Rows from block 2 of a small CTC audio transcriber, named by matrix and row number. Each number is 500 + 25 x the weight over its row's rms, rounded and kept within 0 to 999. All counts start at 0. Numbers have three digits each. After the name is the row's rms in percent of the matrix's.
Before each channel's rows are labels from the 100 clips, of 14976, where the channel reaches its highest value: "top examples" is what is common among them; "lies over" is the class under the peak. Only what is clearly more common there than usual is listed. The data: strings of digits, spoken by a formant synthesiser in many voices.
# c30: last pointwise conv (model.blocks.2.c3.0.weight, 192x192x1), inputs 96-191

top examples: "six"; last digit: six
lies over: /k/
c30.92 108:495501481516539477456522479457459466519495526525485511484489504476512483497497468515494493574448516484549466485537470513488484516496457505510510502481469470452519534477509467457486493519489474516501557490461461555489508475502500494520509493456481548507497520481493430493528488540534530530

top examples: clipping
lies over: /ɔ/
c30.23 094:489498488538495505540563511493475449529519500478499482492478533475514498496513459477472472506506483511508444483504470490486497508480491489492509517507478540491512532496539517502476517481490476470493519496518498500476542481477517499489529485450454497523455506505462513460495476452505447518

top examples: "six"; last digit: six
lies over: /k/
c30.179 102:498520521536474517497533512474489496428514494527482504496471493468523555458513498510452480559528507507557484477483484551495532505485491532483531466543456455536507461499501510538482491499523531498490462490495493529476514484507533479511497529488474488511487490524479490520493536514527438537

top examples: "seven"; last digit: seven
lies over: /s/; /ɛ/
c30.126 100:501511503500452523474506459491479498504477523491486490511473507473497494441523509519501511495484514513493456471476491483509545487548499487553508544467471511493478510470490486499516512533476475543456541514495494501531515492470534491518509496525503529516494463507476451532518491480475499480

top examples: "four"; last digit: four; mains hum
lies over: /f/
c30.96 099:514504503540497481475509518523452452504492512514534508532494472502453511478477527537451522492514510467516517463497529455509501495460495488521494526531465524481458519489565510489512450488472475484510504505482505512496478533477518464468487451476515491481472480450490450483501528478526512463

top examples: "four"; first digit: four; voice: deep voice; last digit: four
lies over: /ɔ/
c30.118 095:456504502529514507488503504509533480523496490500490512515503480498505545521495450534476542491520476492533495498478494500507476447471505486479516495510516501487505529499487480433540470522485486492509540525481546491521442512498493537476495489514519518501502469506503478502493458488478497541

top examples: number of digits: 1; last digit: six; clipping; last digit: eight
lies over: /t/; /k/
c30.188 099:523507491520492493454462513512502489487495494471510503497535499522514527544516544503495527554495457514483494503502476526510485502516517513492509482523482496505468504519505521477485503498491511445492527562460502472533529495508497506477523502514468523502520520498461480496537530497478510530

top examples: "six"; first digit: six
lies over: /ɪ/
c30.158 095:458489521541515518494493479491511499489522514520515492474490550491561510513483468528474564527513494501504466519494524522524487478462506501514492497458467512485501484507502494471523463532493495514485483492503485507487443535539504536499472491559497530493483520497543497537486457456494513503

top examples: clipping
lies over: /t/
c30.112 109:521466474468506489519427553511477500483506492511483490536538485476488471496523484507510475479553540485542481484536483493483526495475490487449481485513490538462531529506498503477514525486498507464449501497471494484526501500513527502502479519489507489494489483480525510494502510462531505498

top examples: "five"; last digit: five; thin (high-pass); first digit: five
lies over: /aɪ/
c30.129 096:513516536509563506477537486514506466489518488491510549480474492507465538512488498477507515497486489506559536483503535508522504529487501502491523538483497498535497484499529486497443518469488541493446455511504490456525506475498478488473472472492468505491526436477500477505497562484473485503

top examples: "one"; "nine"; clipping; last digit: one
lies over: /w/
c30.82 093:468513535478540531472480516449504508520521466546536474529510477491505532515527487448500487500531466475501506486484495480507488531472532478499540496467500503485478494552467447499516493472546484489509504451460513441495525494488499558472531539488531500537512492475519492527488490472478529478

top examples: last digit: zero; first digit: two; last digit: two
lies over: /oʊ/; /t/
c30.48 104:471525493490520476510490542486532492495480488532494500495490507525502549502505505489517511466482533528533510494511511503512459478535528489498452550477535490482525491499507503536528536476506491500500511478524491525538522513509490471495527539527491490487494468525464522527564525479463476532

top examples: "nine"; number of digits: 5; clipping
lies over: /n/
c30.125 098:489535493504496493488496480507503486453521546491501524487491513541501493543491493493519462531490551461495564437519509472523483503486490486506476481515525513507494490489524536486448492480496497461506486514514482488528512486483506508488480484509493448484502506483514514531489496490487516490

top examples: muffled (low-pass); last digit: one
lies over: /aɪ/; /ʌ/
c30.43 100:489462506514490479462509507523493487491483470455505506508470511478489468480490526488483512506520518504491464513483458488496530456467472513533499480506470488511513460469478486485440473506486493480474499499492499486526521500474545497511502524474433541514491491517478536489520510465473469530

top examples: "three"; clipping; last digit: three
lies over: /ɹ/; /ɔ/
c30.130 104:511472518531505488521540530492492534528486480477495514526496538503480499491508502501496473501489509503475532463472516482482518536491509531522508524508461503474472519491494466483514489462529496527516549501509520510488557510530524484493569472459494478510533507474491539479540504507505493513

top examples: number of digits: 1; whispered; rumble; last digit: zero
lies over: /ɪ/; /aɪ/
c30.189 101:506475515497525509509478514508504496486537475511517483509522504564512470490520538466510486473512507498478493548481478459497470520536509473482581521497501462513489468504478544512503521506475493470506500483448494477482516526471526515517505536509545490486496514512522518502537542498474513530

top examples: "three"; number of digits: 5; thin (high-pass)
lies over: /ɹ/
c30.147 112:513473509503478461492490490466502506495520502456472525531509481497542488475482505478490463473503524508497516508496468531451483497499476520493503468491517477521506500464520490508522481527482488458495476509488474500498511512466498497479487491476470469471477511485475452518472525463509529533

top examples: number of digits: 1; last digit: three; first digit: three; clipping
lies over: /i/; /t/
c30.51 087:529469507531471485511514516532515503517523522467488502492488515489492549519518499476499519482489492554461524500469499504469488502528527512473494521516562515501473501503481471501522474478549512525480502538509515507495522505500453462520557550541520506476483506566547488511474509496491474505

top examples: clipping; number of digits: 1; mains hum
lies over: silence
c30.173 102:510520553533481454545504491516539502511476531525471513539540500543500519495510470452534466501489475501505521535454499495519520507500498495517481487537500467496489541482491448518486505517524507534509495547462514515508495496486514485514596482491525484476500448497526516524535457499542487507

top examples: "nine"; white noise; last digit: nine
lies over: /aɪ/
c30.42 093:465485503479485503500534480511484481505506536495528452460492514496493493522499499505473500494500497535501461529504472488529452519513503490443480509556508499534534551510542534478533487473492500463486449490522505506480530497523533463463473495496525501505478519496482522502504475479479480497

top examples: "five"
lies over: /aɪ/
c30.137 096:468521454478499484494511506469498510481498474482489498548531516476466496455466477490494499460526490479529468512460493525505488491500481521488555457510502481499498515517493505483465439518521491474493501503504480528483481482472505491513497485493468481560510471483512503492480519482507500498

top examples: voice: child-like voice; clipping
lies over: /u/
c30.181 105:501484501536477488491467511529512497467536482541513497479523487519469504519522496532467521446474501500520522513485517510470481472519462482458488523475507498496470468472512504445474520527507514481486526481488548486530522450523533488549522530457479464478494493473502518495540504522505492466

top examples: "four"; clipping; first digit: four
lies over: /ɔ/
c30.26 103:494515520530510454522495522472514504497561510522497534478518490486475507479479520485513533516534483488486458438519491477516476495497521487547499543524485491495469524505525524508515487472527532474490518492499510474514483512484495508460451509471462540508517468473490453518476470481538498462

top examples: number of digits: 1; last digit: five; last digit: seven; first digit: five
lies over: /v/
c30.55 099:511506532510533481510519525480464503529489505481546447563511491508510550490544471504523503504561532483526496515538503520488545537464518477477508453504498524499455486529511477527525501460510501516512533535488497523555526482480470516530512515476468519476494501471523526503526493477492488552

top examples: voice: child-like voice; last digit: three; clipping
lies over: /eɪ/; /aɪ/
c30.122 106:483512525511532493529514522526498530484532549518473532497476532531487488484506521483473485490497517495492513493473497500537474496491504529506518461498476464498503481534525501481469520458523499529504530526466478549507526506451475493502512503510508487528504501515507478467490511497489509486

top examples: last digit: zero; last digit: five
lies over: silence
c30.86 095:498483518502497492474482435552466512484473506549461518462510535472556516452461474518519467515494497505526481513461516514527550499489508483465514555506513506476489516507485469496503473487520487444487501503485497464441487481516509473497526563522492510506499529506493506522476507519478476505

top examples: "three"; first digit: three
lies over: /ɹ/
c30.53 097:503499491492532522521491482480519482492477476470469464489479527456499554482537507512495509473460483532494499499481497473485479526473464492493480459448526484529473518501534538462460472511493483547498470471483517496508464473487499473502506462489489523525496536489483478503490489457519462494

top examples: voice: child-like voice; "six"; last digit: six; last digit: zero
lies over: /k/; /oʊ/
c30.161 096:514567510562480480486560510464487457490527517514507528512509539517469507505531477473538500523501545512505483486493459463461448523500518501493485459525498494488509471448504525507529528512533472466500503460509468514517493471461523468524500503485487476491472483467454510552535478512548483519

top examples: "three"; last digit: three
lies over: /θ/
c30.30 101:492513489508529525485529534506534508488523484504483482523486505534507512511514552488520494463521487461499527501502482439489526513531516459477455524489507490535528494473459458518510534499464463528458527508517502478508490536535464461527522500486495485494515493485506526507533512480490471481

top examples: "seven"; last digit: seven
lies over: /s/
c30.36 101:506513505489501508531538538505472524500482516474494458513479465488516488483531538505492508530500474493474553514483498482517525489476509508487481499544471483494478509546522491496481422482504514496467496491487476527532497539500472526472512496487509490518477495505527471492514535470513531497

top examples: "three"; first digit: three; last digit: three
lies over: /ɹ/
c30.169 098:503493463484540448478500487521488469475540454422508528475534511504513532472502486500503481491496527491500490520504481456493479465512501475500468510469503485482527494519470475480508480425497480499516499497490513501509517473489477515499472481487495478493528538505510486472533485503516522531

top examples: clipping; white noise
lies over: silence
c30.64 102:457480514532494458448461508509505492462474545481499511501494490466473494503551483474514518518485506521479471446514472516486545494521488514538492535495449513477488504502496494492498460517510515490530485530488497492536486453486512448473488567538491499472486521505518460502491509511523491503

top examples: clipping
lies over: silence
c30.71 096:506508498478491485505478503507509483474517485553552471465482530521462527530521505506494508482501502576478517526510560517535506559525494525485495457535519553505513563534514493501472474506501526510512498523495502532516492490473528468480496477516508515498501506540480494519502462506544474483

top examples: number of digits: 4
lies over: /ɪ/
c30.13 097:477474500463528496516491500535497501507480487521512492488496537466532538493475484481479528475519516507497472524484549430465536566535488523502491544494524486490502508534499477493474469468491505535502469538525520483500514491502515497498519479506512489494482531496489447510507446466483509516

top examples: "one"; number of digits: 5
lies over: /ɔ/
c30.6 094:483463517503446508492467504499484521484547493487456539490479499529529481466480499488467532491531510518496488422428472507482473470481520529455480505511505556500495518509515457468472529502546450523502504477486497480460504459467500502498486516485477495505483548502543471476468510475525494486

top examples: "five"; last digit: five
lies over: /aɪ/
c30.0 105:465495506517495445485451478526481533471468476527470472521508466493491481541496485515489558498509521526538502532538487460472539482489499528501492488473525515495502491477518492484501481517481515501524482531509480497505519496470459537470513507455499497473469531570544516517490485492503510524

top examples: "three"; first digit: three; number of digits: 1; last digit: three
lies over: silence
c30.171 098:444456503496499477499502466526521498467486520525522495497495497507520504520519481508498483542524521504543491494511510513467477490502498516477489492444531462496542519480490470477473470489493499539512520531507521485534475574491516498520485530472527497485485521543549542467495467544526473501

top examples: "four"; last digit: four; mains hum; clipping
lies over: /f/
c30.104 112:479482524528534494500536486498465480523514505491527502528481524510516515480494501524502451527494456477510529509512488529477545466475501499505506474481460502473506481515500486460481473466509477524493488480483449523474513488487533521487490465468523486536435508491524482495565475498505560507